Rows from block 9 of a small image embedding model, named by matrix and row number. Rows with one number belong to one neuron. Each number is 200 + 40 x the weight over its row's rms, rounded and kept within 0 to 999. All counts start at 0. After the name is the row's rms in percent of the matrix's.
After each neuron's rows are labels from the 100 images, of 14976, where the neuron reaches its highest value: "top examples" is what is common among them. Only what is clearly more common there than usual is listed. The data: drawn small creatures on textured ground.
# fc1: MLP up (model.blocks.9.mlp.fc1.weight, 768x256), inputs 128-255
# fc2: MLP down (model.blocks.9.mlp.fc2.weight, 256x768, transposed), outputs 128-255

fc1.623,104,169,234,218,181,206,159,168,169,256,264,181,182,204,196,227,131,120,231,140,194,158,165,164,237,210,281,163,158,194,287,228,229,180,269,219,202,270,205,215,200,237,192,282,186,211,226,240,226,204,226,171,172,208,230,189,253,196,194,223,152,291,145,181,188,191,191,226,212,230,210,199,172,181,190,124,210,205,225,176,174,227,203,150,176,252,187,182,331,206,189,213,183,158,181,227,133,215,222,164,279,184,186,202,203,181,252,138,211,178,184,259,167,161,150,154,189,234,198,219,191,230,204,251,295,126,112,229,186
fc2.623,098,268,202,191,170,178,205,248,172,222,185,243,112,237,144,191,218,149,266,216,225,244,265,271,229,213,210,138,120,203,224,193,287,193,147,129,170,184,244,170,252,198,173,158,246,171,297,182,231,221,194,209,86,183,199,227,194,206,252,207,167,166,145,254,133,182,194,164,161,255,216,201,178,189,238,135,178,267,171,150,175,150,217,189,172,227,213,253,242,143,214,152,168,179,196,209,174,144,285,285,139,184,217,175,251,206,234,219,250,164,175,262,235,155,129,278,233,174,200,241,158,235,204,221,155,206,248,247,159
top examples: turtle; large; grey; colour: orange

fc1.664,086,215,259,207,276,189,211,196,267,221,145,219,196,244,200,211,228,192,198,309,130,193,197,186,121,246,143,193,160,137,227,187,172,233,211,204,170,227,262,165,219,165,194,191,212,254,220,156,237,253,227,221,209,219,149,216,91,247,210,211,144,172,202,150,124,248,136,134,208,174,198,173,197,129,197,271,175,211,236,207,209,204,204,185,228,214,200,257,170,151,172,279,218,214,154,211,197,234,130,234,213,214,233,155,232,145,173,200,274,261,248,146,142,172,156,249,219,230,207,232,154,195,150,106,229,193,204,144,197
fc2.664,093,250,131,211,77,181,222,209,236,258,222,240,144,202,177,193,239,176,243,181,179,215,248,156,154,194,276,213,134,150,188,151,194,150,240,258,130,237,200,154,207,212,212,214,169,154,235,194,205,178,172,170,102,167,102,222,238,274,154,219,145,250,173,193,201,183,164,293,226,201,141,190,226,149,176,158,162,189,201,156,179,230,270,140,235,195,234,193,272,186,272,191,199,254,190,243,227,231,253,151,261,158,165,228,193,163,231,144,281,197,200,190,200,234,218,221,170,173,164,191,251,191,214,245,175,203,221,197,183
top examples: caterpillar

fc1.572,102,219,222,260,182,171,221,224,182,298,219,225,206,192,179,206,212,193,276,253,182,225,152,198,220,248,184,210,236,234,198,143,159,213,276,243,208,227,229,193,256,155,165,240,173,287,223,195,163,155,162,194,229,155,165,200,143,140,151,174,191,196,221,263,239,192,244,170,229,243,183,228,247,211,220,152,188,150,196,174,220,306,173,202,178,165,237,188,123,246,294,198,144,261,239,100,219,245,231,241,168,207,231,174,193,210,157,199,226,159,138,182,225,115,234,135,224,153,252,213,203,217,147,243,197,232,238,192,205
fc2.572,095,194,214,188,294,220,175,141,208,243,215,138,186,241,172,263,208,200,202,175,259,191,248,217,248,183,247,223,224,199,190,249,154,202,198,205,226,163,160,208,122,177,153,171,235,223,220,203,167,264,180,234,185,238,195,142,208,269,203,238,269,136,133,185,182,249,167,135,194,217,131,105,180,155,208,175,165,147,181,287,293,243,207,142,206,122,145,178,201,157,181,165,230,231,230,187,234,182,162,233,91,119,223,196,183,214,194,179,111,212,201,221,152,250,197,215,214,244,173,217,234,188,245,189,263,168,167,125,173
top examples: fish; caterpillar; grey

fc1.667,097,205,212,265,257,222,137,157,208,111,172,204,239,215,199,167,201,262,175,236,169,208,152,208,218,218,243,207,187,192,243,156,166,197,182,130,155,140,189,301,147,157,142,224,138,197,182,156,279,158,210,269,332,264,185,242,232,191,259,235,161,193,152,200,180,92,193,148,228,257,248,207,229,246,204,219,255,227,234,217,177,151,184,175,209,185,244,245,252,272,299,216,183,225,171,252,228,225,228,211,186,173,138,227,167,268,266,192,202,221,224,203,208,176,147,210,258,238,199,311,227,189,176,240,280,263,193,195,208
fc2.667,091,176,191,164,221,171,211,190,188,201,173,240,210,258,218,187,175,153,152,226,158,164,174,84,181,212,181,154,175,173,139,217,175,226,142,267,168,265,169,275,125,201,258,197,158,187,198,285,171,234,241,223,201,211,156,154,150,217,152,237,186,186,247,220,164,172,166,204,111,231,182,163,167,145,232,213,140,205,177,139,183,247,230,215,211,168,170,172,266,159,205,269,273,147,266,227,217,179,220,153,157,210,235,182,216,193,269,172,228,175,228,170,175,260,223,199,194,171,224,206,270,233,169,200,119,169,253,300,228
top examples: butterfly; large

fc1.760,100,165,206,246,223,149,157,234,188,208,175,186,166,178,245,154,228,214,201,198,232,240,199,209,226,153,231,150,160,205,159,252,257,179,207,158,75,153,193,208,252,197,205,254,196,220,232,202,252,193,196,219,203,160,190,238,202,186,157,120,215,207,204,184,189,180,105,209,266,222,155,165,204,228,251,162,210,263,250,191,225,276,186,243,211,213,202,204,216,269,200,146,161,212,150,233,209,220,219,206,149,95,131,223,284,250,180,312,238,221,254,254,190,180,123,206,255,209,204,241,258,156,212,210,146,248,242,206,212
fc2.760,104,277,224,177,194,249,259,263,271,177,246,190,331,206,247,189,171,157,233,213,211,212,150,221,229,198,175,160,227,254,207,192,125,196,223,185,304,194,240,242,194,197,193,252,153,191,145,199,186,188,173,239,215,150,218,155,202,215,150,234,219,159,216,215,179,161,195,204,169,229,228,226,251,170,124,239,178,285,154,156,142,220,162,166,187,253,260,119,257,175,205,183,235,242,224,206,125,200,181,269,124,202,197,188,167,190,158,148,214,193,168,194,274,237,276,136,194,185,229,147,183,167,207,267,215,238,197,224,226
top examples: butterfly

fc1.99,087,264,213,131,232,280,210,234,205,213,243,258,179,137,185,179,143,218,182,252,169,257,164,165,196,178,231,282,233,195,128,285,218,169,254,218,201,234,185,182,257,199,207,266,235,249,160,228,181,178,178,222,188,196,225,263,249,229,140,222,194,197,241,219,270,151,188,278,241,216,177,163,159,251,283,206,182,142,165,193,196,174,144,250,181,183,270,238,247,127,209,162,212,191,198,131,228,271,183,183,111,203,218,188,132,186,217,198,209,170,202,76,223,200,135,196,115,190,242,235,212,188,184,164,165,208,164,231,247
fc2.99,087,54,198,232,262,146,112,127,198,232,243,147,179,217,206,251,235,212,234,245,157,195,181,142,180,193,251,210,221,185,188,176,226,168,218,180,210,194,207,246,203,170,115,146,259,190,214,214,189,167,177,248,216,200,206,155,149,232,200,173,127,210,202,229,259,145,179,179,207,266,155,179,143,219,149,289,232,157,202,293,145,193,199,218,239,256,183,194,154,224,162,205,173,269,244,206,195,162,259,252,146,174,175,214,185,234,150,281,204,209,148,144,202,190,214,207,309,200,182,213,218,163,240,245,207,178,216,251,126
top examples: fish; snail

fc1.77,097,224,228,203,114,304,219,178,188,186,213,258,188,148,241,269,238,243,160,211,208,143,123,175,208,217,240,179,208,129,144,228,243,169,188,233,173,200,250,201,257,272,209,287,219,195,145,229,217,200,235,207,183,154,177,249,146,171,169,183,195,218,228,188,177,195,134,266,178,262,211,293,156,235,169,119,176,174,235,126,209,229,185,118,178,172,205,144,181,220,203,270,199,159,227,253,171,217,156,209,173,210,226,161,216,270,163,169,197,201,295,199,241,178,164,189,205,265,268,161,136,222,219,181,169,168,249,229,155
fc2.77,105,131,192,219,206,86,195,121,227,259,171,193,204,186,193,158,236,104,253,161,167,210,230,179,173,279,207,167,178,177,195,244,245,230,239,179,257,216,209,182,158,113,209,193,231,170,262,189,153,322,183,273,198,218,220,210,211,197,248,175,213,222,221,158,185,144,232,212,225,153,123,204,101,206,126,198,163,200,162,201,223,285,240,232,228,204,249,248,207,270,172,199,196,196,194,162,181,137,255,255,256,276,208,142,119,156,258,213,176,132,167,264,179,265,194,263,217,172,166,165,226,264,167,217,213,285,117,194,197
top examples: fish; caterpillar

fc1.505,102,157,256,161,148,146,254,247,165,225,231,243,271,218,206,177,155,218,193,198,242,203,216,203,263,227,183,207,141,176,152,303,237,234,224,229,147,142,193,222,164,176,146,151,112,185,235,178,148,249,155,205,245,182,145,214,239,267,155,204,205,192,101,209,173,255,136,224,173,217,225,243,200,174,142,210,228,193,148,192,252,252,206,271,162,204,221,163,209,217,146,216,269,228,270,197,198,142,161,255,223,192,237,241,157,177,233,197,236,205,197,199,270,209,272,229,230,218,274,126,225,187,197,248,173,125,189,254,187
fc2.505,108,242,213,179,216,223,182,211,211,140,200,64,195,148,162,286,196,183,217,239,251,172,124,172,154,178,144,146,213,245,203,188,198,245,233,157,204,123,235,195,256,237,291,197,212,192,208,217,140,85,115,206,191,171,175,241,188,182,192,176,207,222,265,119,215,167,182,139,190,285,125,187,240,218,198,251,137,130,199,244,163,235,210,223,282,221,221,190,213,153,274,193,242,214,201,237,230,223,243,218,143,167,170,245,235,158,184,229,208,179,154,122,164,188,155,152,274,136,215,204,182,232,169,143,143,227,213,206,147
top examples: butterfly; black

fc1.359,105,240,139,144,233,185,234,241,193,154,176,160,239,207,218,132,183,157,197,179,141,227,138,162,273,220,214,241,152,169,225,156,158,149,189,256,217,287,237,186,226,176,218,243,202,219,267,150,175,127,222,223,186,235,152,170,205,174,209,197,265,215,255,228,179,204,256,229,89,173,254,212,195,150,262,101,145,194,198,159,220,232,144,147,230,157,243,192,181,182,125,152,208,207,208,214,95,176,153,211,186,241,277,207,188,255,171,191,193,179,207,120,203,210,175,187,171,219,238,237,219,243,184,211,184,204,213,148,217
fc2.359,105,227,282,175,225,223,134,203,261,268,158,161,199,185,162,175,121,189,239,149,282,203,206,213,198,252,188,164,185,204,175,171,198,171,223,176,179,255,154,274,206,117,178,216,203,150,222,218,231,179,156,191,244,206,175,218,190,149,150,233,182,116,179,175,193,265,222,186,233,226,234,138,213,250,217,175,185,246,178,221,216,281,189,179,125,221,205,197,237,178,176,212,174,250,205,240,239,232,181,209,128,242,43,191,230,160,186,216,154,113,198,227,207,82,179,177,192,197,132,93,197,186,227,184,255,249,271,184,120
top examples: butterfly

fc1.699,126,166,174,165,155,203,188,216,204,210,241,157,197,190,217,184,214,167,236,189,241,184,178,238,191,244,160,171,244,251,158,166,198,167,141,232,220,163,192,193,193,305,198,233,213,272,232,222,202,154,235,276,258,270,225,182,221,215,177,179,149,229,158,232,212,171,211,166,123,194,208,211,198,173,262,108,273,212,206,192,232,211,177,159,189,164,169,230,147,195,241,237,158,180,173,279,201,186,187,274,245,173,202,143,176,202,124,238,260,194,150,257,191,202,195,274,241,194,206,156,140,198,162,227,137,133,206,204,246
fc2.699,132,191,223,239,274,286,229,178,228,237,170,215,204,227,266,183,179,107,209,164,187,153,274,161,223,167,289,181,131,299,172,209,198,161,235,167,235,201,188,175,188,197,286,196,150,257,249,277,198,146,160,216,177,123,199,231,145,183,199,240,190,161,139,186,141,216,229,226,189,217,212,184,147,135,171,276,97,110,179,211,251,155,163,211,215,237,180,210,164,191,221,180,149,202,209,218,217,194,155,216,289,219,214,219,218,170,253,171,219,174,158,173,211,179,226,182,227,237,205,253,270,209,199,118,243,147,233,100,170
top examples: butterfly

fc1.451,097,173,216,166,255,200,334,208,237,205,112,170,167,177,182,163,196,138,198,190,242,228,205,189,184,208,200,216,167,206,234,181,196,152,184,214,191,162,157,219,164,242,151,227,148,247,213,189,245,213,163,206,220,190,188,199,184,171,185,224,198,198,237,113,183,233,219,218,159,99,105,162,271,159,202,246,190,164,189,215,219,117,200,186,187,197,274,218,160,206,197,249,220,224,241,233,146,158,265,230,244,234,188,214,207,81,257,227,199,251,240,154,152,220,178,213,189,152,225,214,235,267,229,140,214,195,129,191,116
fc2.451,098,200,209,171,205,244,205,136,125,169,218,234,188,241,171,198,134,197,225,191,288,236,186,250,145,229,251,209,248,203,173,201,247,194,285,211,157,270,258,199,196,210,169,184,243,215,122,189,125,220,183,220,168,230,170,216,196,176,133,187,272,172,284,175,147,150,175,171,186,245,203,243,189,159,172,251,182,186,240,249,266,137,237,188,195,227,138,201,190,139,194,219,210,165,192,232,212,202,192,212,180,227,286,240,188,193,213,188,259,238,195,153,148,190,267,179,152,239,225,200,173,209,219,171,199,135,244,245,219
top examples: starfish; large

fc1.33,091,252,243,194,220,262,233,208,198,202,200,330,163,243,279,193,288,190,228,121,244,180,177,191,199,216,193,223,245,171,201,213,153,238,215,200,115,242,182,190,241,280,241,245,204,140,190,184,172,148,224,160,188,234,236,229,218,173,148,163,135,217,223,187,306,181,165,218,221,185,182,217,174,191,259,243,247,129,229,133,210,184,122,209,125,212,252,122,165,200,238,186,153,182,209,240,208,167,223,187,224,166,198,220,156,292,233,166,152,283,257,209,248,230,174,195,290,205,244,180,250,212,199,239,183,152,182,171,128
fc2.33,092,192,219,178,289,231,155,185,150,178,197,229,244,243,232,212,256,228,207,199,165,282,197,230,154,213,164,213,211,209,217,166,183,193,183,290,191,216,256,205,180,210,207,218,166,246,174,127,145,201,207,182,220,187,230,191,183,255,240,215,256,162,265,205,237,241,198,152,183,169,139,163,141,242,184,204,157,257,175,204,161,284,109,208,231,211,205,215,298,157,217,186,271,265,133,202,156,167,269,239,204,264,164,202,154,183,174,322,272,211,246,288,175,179,129,211,178,156,182,251,138,184,133,268,226,192,203,183,253
top examples: starfish

fc1.421,103,259,178,160,195,211,173,181,164,208,100,188,188,166,169,282,269,151,173,144,184,258,261,178,105,233,190,100,235,176,279,195,254,191,154,118,242,256,255,137,168,188,239,175,226,244,203,241,184,219,225,189,202,166,192,219,210,224,209,186,207,172,197,194,167,234,187,146,205,207,225,224,241,192,248,250,229,234,203,167,179,198,190,213,177,247,205,180,226,260,247,217,208,215,226,198,187,227,145,215,162,252,249,199,204,200,173,242,358,195,168,171,262,213,142,157,230,165,191,204,195,169,232,179,215,200,168,120,252
fc2.421,095,211,213,195,165,202,209,175,184,189,251,170,184,291,202,192,98,184,230,194,250,197,185,136,219,158,226,223,205,169,167,189,210,346,241,177,147,185,157,275,217,233,186,180,203,177,136,196,76,168,177,222,178,201,181,241,153,141,189,167,235,173,145,187,199,143,138,221,259,206,233,165,216,209,198,235,135,235,232,202,264,164,197,152,191,159,178,172,179,219,135,188,276,183,167,228,199,218,175,218,254,176,220,224,224,199,224,202,216,170,197,299,248,187,196,268,244,185,186,215,251,248,241,238,166,203,195,239,298
top examples: starfish; dragonfly

fc1.574,096,140,239,207,194,206,137,199,205,193,166,243,179,219,272,214,261,192,237,185,187,208,183,271,139,155,140,234,224,310,192,253,138,244,198,170,164,178,278,218,209,178,250,201,261,167,203,238,217,246,150,220,174,219,188,142,176,140,202,165,178,122,126,173,187,282,222,255,219,170,202,181,117,171,252,172,136,239,204,261,195,256,158,209,226,226,245,139,194,155,183,229,213,144,156,211,188,184,211,215,239,182,151,262,158,239,175,256,233,182,126,247,145,231,250,160,211,218,277,202,195,143,237,151,197,172,174,221,234
fc2.574,103,250,244,199,223,214,235,215,188,165,184,186,255,230,204,221,231,203,194,196,210,208,201,236,234,129,201,233,212,124,218,156,166,229,177,179,205,205,142,94,240,199,205,206,260,190,172,233,258,120,273,164,214,188,200,188,159,247,154,238,116,208,200,228,205,123,209,259,227,203,77,248,218,232,235,231,119,233,156,87,243,178,161,175,143,188,212,194,142,207,193,196,201,167,279,222,190,180,172,149,155,214,227,145,185,212,212,223,136,238,169,211,176,139,184,205,145,218,196,107,91,203,266,191,190,186,208,191,176
top examples: caterpillar; starfish

fc1.279,087,238,218,204,203,193,171,186,195,206,183,219,209,261,228,165,222,185,237,272,281,219,197,258,222,215,218,175,222,216,257,188,211,200,226,144,155,219,97,256,169,154,191,207,278,248,147,193,225,244,278,204,224,195,195,202,210,205,278,192,229,220,214,231,178,248,264,197,230,316,191,98,227,155,209,234,196,164,191,203,153,123,245,164,200,181,197,248,219,152,178,221,255,154,152,231,174,184,170,187,254,223,198,235,231,171,180,169,250,251,192,114,249,143,191,191,151,263,250,244,244,244,259,159,198,228,249,183,175
fc2.279,092,276,207,236,183,228,131,239,202,259,156,232,100,196,240,210,236,256,142,164,243,198,97,211,162,121,162,199,170,209,186,212,204,228,231,210,195,172,191,218,215,222,228,205,171,149,154,232,213,228,252,216,206,233,208,235,194,213,154,251,183,124,113,159,252,148,259,201,164,236,159,127,142,251,213,190,170,214,225,137,168,255,207,220,226,218,143,124,197,168,205,205,182,116,178,144,218,180,227,207,182,248,217,254,170,187,234,224,253,189,210,249,183,177,223,189,203,197,172,246,193,213,216,161,272,283,222,261,250
top examples: butterfly

fc1.758,111,204,162,195,204,196,217,218,150,218,126,254,180,165,144,249,193,182,198,139,131,153,212,256,219,213,216,194,249,221,225,277,160,200,203,186,8,246,188,213,178,124,221,237,224,210,196,212,176,213,114,215,231,201,220,253,119,178,258,172,248,179,203,250,138,199,196,134,123,224,125,153,208,185,215,240,254,217,206,193,250,189,209,209,223,260,215,229,186,186,207,125,236,251,233,231,198,224,203,127,197,233,148,168,158,265,163,128,188,196,215,176,244,215,205,253,188,211,275,161,183,207,200,199,146,220,273,172,214
fc2.758,111,206,158,205,267,236,153,151,321,232,255,168,221,224,257,199,174,211,217,206,220,250,146,150,194,254,222,175,130,231,109,186,218,246,179,193,253,234,236,148,207,209,228,169,203,239,298,143,172,213,127,168,224,194,145,193,236,131,241,171,201,147,212,142,140,217,248,196,187,160,155,246,172,208,169,152,195,208,215,250,241,201,261,227,228,147,160,175,192,129,266,178,208,191,127,234,134,188,196,189,201,212,140,234,207,223,249,177,246,181,188,196,193,243,152,231,271,244,212,249,180,208,202,208,252,113,153,190,177
top examples: butterfly; starfish; orange

fc1.351,109,159,209,212,184,283,165,211,212,207,161,223,184,211,162,177,229,179,181,203,180,142,118,192,165,240,191,195,197,157,220,128,273,240,187,185,222,206,199,270,134,193,172,185,182,186,197,260,206,203,185,195,249,246,181,165,241,180,252,186,170,230,177,148,248,279,160,245,233,243,197,224,220,187,150,228,164,146,270,214,190,164,235,203,164,153,205,160,275,288,223,127,155,146,200,140,215,219,205,183,286,152,160,172,215,183,157,152,215,206,211,201,201,198,178,234,180,252,270,246,193,247,228,206,160,278,219,201,229
fc2.351,108,173,157,281,217,168,236,264,211,227,167,216,210,199,141,215,156,117,162,277,197,225,198,179,221,145,207,246,211,208,175,252,238,182,178,190,207,92,239,262,170,235,216,170,254,191,145,174,210,152,210,233,130,230,210,257,220,272,225,168,215,195,231,201,193,128,104,213,171,130,205,176,95,149,207,235,162,219,207,146,161,205,176,201,252,257,140,172,209,238,240,230,186,207,219,286,217,203,195,169,144,216,295,223,166,232,201,247,188,240,218,271,258,173,200,98,180,202,222,170,171,217,253,231,230,166,159,296,143
top examples: starfish

fc1.660,103,197,172,187,172,207,179,247,212,154,183,257,147,194,298,294,194,201,147,225,233,220,187,173,215,245,169,242,201,190,280,185,290,231,201,187,203,200,163,132,177,225,261,174,142,198,264,122,214,112,178,247,172,122,179,175,201,135,187,78,200,243,196,220,218,145,227,212,188,141,235,202,164,197,253,224,190,218,218,128,224,183,284,202,193,188,218,238,240,243,224,194,203,198,219,135,266,191,233,130,121,254,213,198,165,178,180,173,244,241,259,188,89,196,178,225,226,213,278,167,109,195,179,205,221,216,231,214,206
fc2.660,103,201,101,238,76,169,138,207,252,195,220,122,167,177,219,160,130,134,205,212,138,225,168,137,278,174,182,181,195,148,162,220,216,228,157,145,142,275,226,181,169,254,201,123,212,231,133,200,197,208,191,191,206,128,166,225,224,250,169,224,202,163,173,199,144,232,177,203,102,257,168,164,202,229,193,214,256,186,166,228,230,145,171,140,129,194,170,199,252,236,210,194,215,192,221,197,189,200,178,199,194,175,180,173,202,211,190,198,234,246,214,232,205,179,187,192,213,226,172,170,259,195,186,237,220,221,236,217,206
top examples: snake

fc1.236,097,184,237,202,176,251,197,150,201,143,194,177,226,232,171,214,214,231,208,218,240,257,171,204,160,190,174,198,225,191,209,176,267,165,185,143,225,220,132,283,180,273,144,241,249,201,263,134,214,174,142,252,198,124,320,136,309,225,226,198,212,180,127,252,211,219,204,215,227,231,220,211,165,195,174,194,192,164,234,133,201,187,135,205,216,237,256,240,224,226,222,204,201,194,222,178,307,172,233,167,284,208,254,206,210,192,248,174,176,128,206,108,150,224,142,149,189,175,273,224,214,179,147,184,265,197,189,256,189
fc2.236,106,169,169,167,257,198,155,190,163,209,179,201,211,195,285,203,226,123,238,192,198,129,202,170,206,178,197,190,200,269,195,199,207,229,200,180,203,267,144,246,165,210,252,139,253,187,179,230,175,139,154,169,238,215,169,157,143,247,207,252,212,224,132,249,188,175,236,228,198,167,156,198,164,224,164,203,178,128,171,187,198,189,181,195,208,140,186,291,169,147,161,240,180,213,253,182,194,207,197,240,132,126,178,169,192,199,201,138,237,230,217,211,217,178,205,178,212,220,193,149,125,320,238,195,167,205,168,174,171
top examples: turtle

fc1.161,099,222,261,224,188,257,250,122,192,195,247,214,286,164,204,260,217,262,222,225,131,222,244,171,272,216,150,140,207,181,126,219,202,208,282,197,158,247,222,290,233,201,248,246,161,209,131,238,154,183,236,251,140,210,159,228,200,218,177,175,195,201,130,204,224,211,170,175,122,193,238,203,157,202,228,212,205,187,209,211,214,191,166,110,285,182,233,208,199,221,220,216,252,204,247,143,182,165,174,231,193,182,174,227,262,189,219,193,229,164,236,197,263,254,175,99,202,151,166,202,216,126,198,148,161,187,207,212,198
fc2.161,108,174,192,254,166,182,202,223,204,160,251,191,174,167,125,151,140,213,196,306,258,193,135,214,194,190,197,255,219,242,181,137,148,211,148,173,244,163,176,194,245,168,200,295,238,267,264,265,154,211,251,196,161,164,216,231,232,207,206,182,216,237,203,193,178,254,246,195,194,245,233,168,182,246,148,264,113,149,241,224,242,296,176,207,178,195,172,142,215,234,229,223,206,194,249,221,213,221,203,212,211,220,261,183,144,238,154,222,207,203,129,205,192,174,155,252,260,231,195,120,212,134,231,190,183,203,256,261,215
top examples: fish

fc1.488,097,228,259,204,190,203,209,155,228,123,258,170,239,215,242,241,163,213,188,159,187,194,176,244,166,192,190,158,159,205,140,166,202,187,219,277,242,114,212,226,291,205,154,206,207,233,159,157,168,142,165,181,116,250,195,181,161,156,276,195,282,185,228,259,170,187,258,215,210,245,156,198,149,230,269,192,167,228,227,184,127,232,213,183,173,255,198,227,224,177,211,187,200,255,202,220,184,198,257,158,229,197,209,192,236,203,186,150,232,219,202,235,210,243,257,270,153,214,223,261,213,147,220,141,256,243,241,291,179
fc2.488,100,268,178,189,167,180,190,238,104,227,173,212,162,198,163,187,222,204,223,182,171,199,146,235,186,188,150,270,175,168,185,221,225,257,209,228,129,155,177,281,163,148,223,211,265,249,263,113,195,189,162,204,200,173,213,239,196,202,176,224,174,257,246,198,184,225,248,209,216,230,213,162,206,196,232,184,232,218,107,163,250,234,161,237,202,226,243,178,234,238,159,170,228,176,144,229,181,186,195,190,162,193,258,195,148,200,231,200,216,246,286,142,174,133,88,219,203,109,214,188,177,185,226,295,176,180,223,185,206
top examples: fish

fc1.94,098,189,194,124,224,208,196,201,225,227,235,170,161,175,147,234,185,197,215,146,237,212,137,197,335,239,158,131,226,282,184,168,233,191,219,175,217,251,235,221,123,249,204,180,216,158,254,175,198,137,151,211,173,105,223,255,132,184,239,251,199,199,108,203,147,147,271,174,173,136,278,257,114,229,186,232,196,194,276,170,232,175,167,251,240,187,132,187,281,182,169,157,150,158,145,206,198,156,122,202,159,168,192,123,166,200,266,192,242,235,214,238,125,199,144,157,229,199,221,226,216,173,206,204,249,290,193,204,180
fc2.94,101,125,243,234,179,201,252,185,233,220,155,155,171,146,182,214,217,169,256,168,258,176,168,192,114,162,183,195,196,188,158,189,228,231,173,150,205,220,184,192,195,193,206,215,224,230,190,196,159,250,181,224,219,252,250,189,170,186,262,189,250,149,153,236,209,188,191,179,205,252,163,239,145,112,204,234,251,217,91,155,269,187,182,188,165,257,259,318,166,166,143,216,212,157,209,176,221,199,266,155,152,259,244,155,193,213,149,251,226,241,284,191,218,215,213,252,193,212,256,204,220,176,169,164,171,137,114,222,267
top examples: turtle; snake

fc1.430,088,180,229,207,116,216,206,238,269,248,115,156,235,190,205,193,225,209,179,143,123,247,218,237,252,152,234,236,204,168,157,211,180,224,163,290,238,263,208,210,258,172,160,288,167,192,263,136,243,200,190,238,187,277,172,250,218,167,223,148,176,177,235,218,177,253,233,211,187,155,163,191,266,226,194,106,198,106,192,144,263,230,265,232,232,254,193,242,207,236,141,200,167,233,186,165,224,175,133,182,186,265,259,176,239,298,289,188,204,231,236,296,215,209,125,242,171,271,182,213,192,183,179,113,210,178,245,158,158
fc2.430,091,226,248,203,231,127,197,200,217,175,171,168,219,243,199,205,207,271,222,204,190,230,183,196,155,250,201,132,129,188,179,159,258,188,179,170,211,240,213,297,254,214,238,169,109,257,186,183,223,180,190,226,187,211,189,260,161,227,197,261,252,178,210,214,173,220,231,170,214,317,185,239,258,271,236,193,243,183,202,153,245,292,162,185,76,224,207,225,106,207,217,219,198,218,192,197,212,222,139,188,159,167,182,264,159,173,157,174,234,241,211,149,255,125,158,195,219,204,170,195,133,209,128,213,194,233,129,146,234
top examples: fish

fc1.475,098,265,139,240,208,224,197,279,159,156,179,252,151,178,276,206,219,190,217,207,273,225,273,239,230,255,124,192,220,243,198,208,174,212,168,173,214,218,236,198,186,187,224,242,182,171,148,146,293,212,210,174,250,197,166,192,230,211,244,192,125,219,94,133,221,224,302,220,204,198,223,204,214,176,191,213,153,161,267,200,197,240,165,181,221,241,331,258,191,206,183,217,146,167,186,124,178,197,194,205,222,175,190,195,277,237,262,250,228,250,223,130,278,224,200,167,212,184,181,137,253,174,266,160,156,149,154,197,243
fc2.475,102,203,242,68,191,180,178,206,245,248,171,183,235,254,240,219,229,247,201,164,260,221,196,206,201,150,191,171,210,233,182,193,256,188,184,172,273,229,133,252,204,191,197,248,188,262,173,217,217,255,162,212,145,208,161,263,143,177,243,204,280,207,247,246,190,191,132,143,243,223,160,249,199,118,204,144,265,181,213,198,206,151,314,208,240,220,174,163,207,144,172,283,175,242,173,239,158,173,199,208,194,178,156,195,206,149,199,247,217,180,277,201,136,178,255,227,182,238,242,240,192,113,152,251,151,203,215,181,191
top examples: starfish

fc1.286,103,140,243,189,267,226,181,149,169,246,241,232,199,233,161,208,151,184,270,159,196,137,171,161,261,165,207,176,134,208,199,159,263,194,178,246,187,221,184,253,197,208,174,139,211,265,264,199,180,261,142,315,168,203,169,325,158,214,239,181,187,129,215,212,268,256,226,187,267,237,182,249,231,121,204,216,275,203,189,195,127,185,213,174,160,198,174,234,184,136,287,190,211,210,222,156,199,174,125,208,177,177,206,183,229,201,120,186,190,194,178,168,215,219,197,181,132,232,205,158,162,211,167,199,149,249,221,208,232
fc2.286,106,193,246,233,219,228,106,187,283,183,150,108,218,131,219,230,179,230,163,204,220,227,145,171,204,175,190,215,234,200,196,211,226,206,202,126,154,217,236,217,238,192,273,213,201,201,267,203,222,184,219,167,186,235,237,255,220,214,219,100,184,196,176,185,196,197,169,257,171,165,260,146,142,249,194,193,220,239,182,206,257,200,167,212,236,190,111,161,239,245,227,245,131,210,160,271,228,162,171,188,211,137,215,238,227,193,221,252,269,259,215,230,200,155,202,168,161,233,237,125,203,258,196,220,218,157,168,206,186
top examples: turtle; snail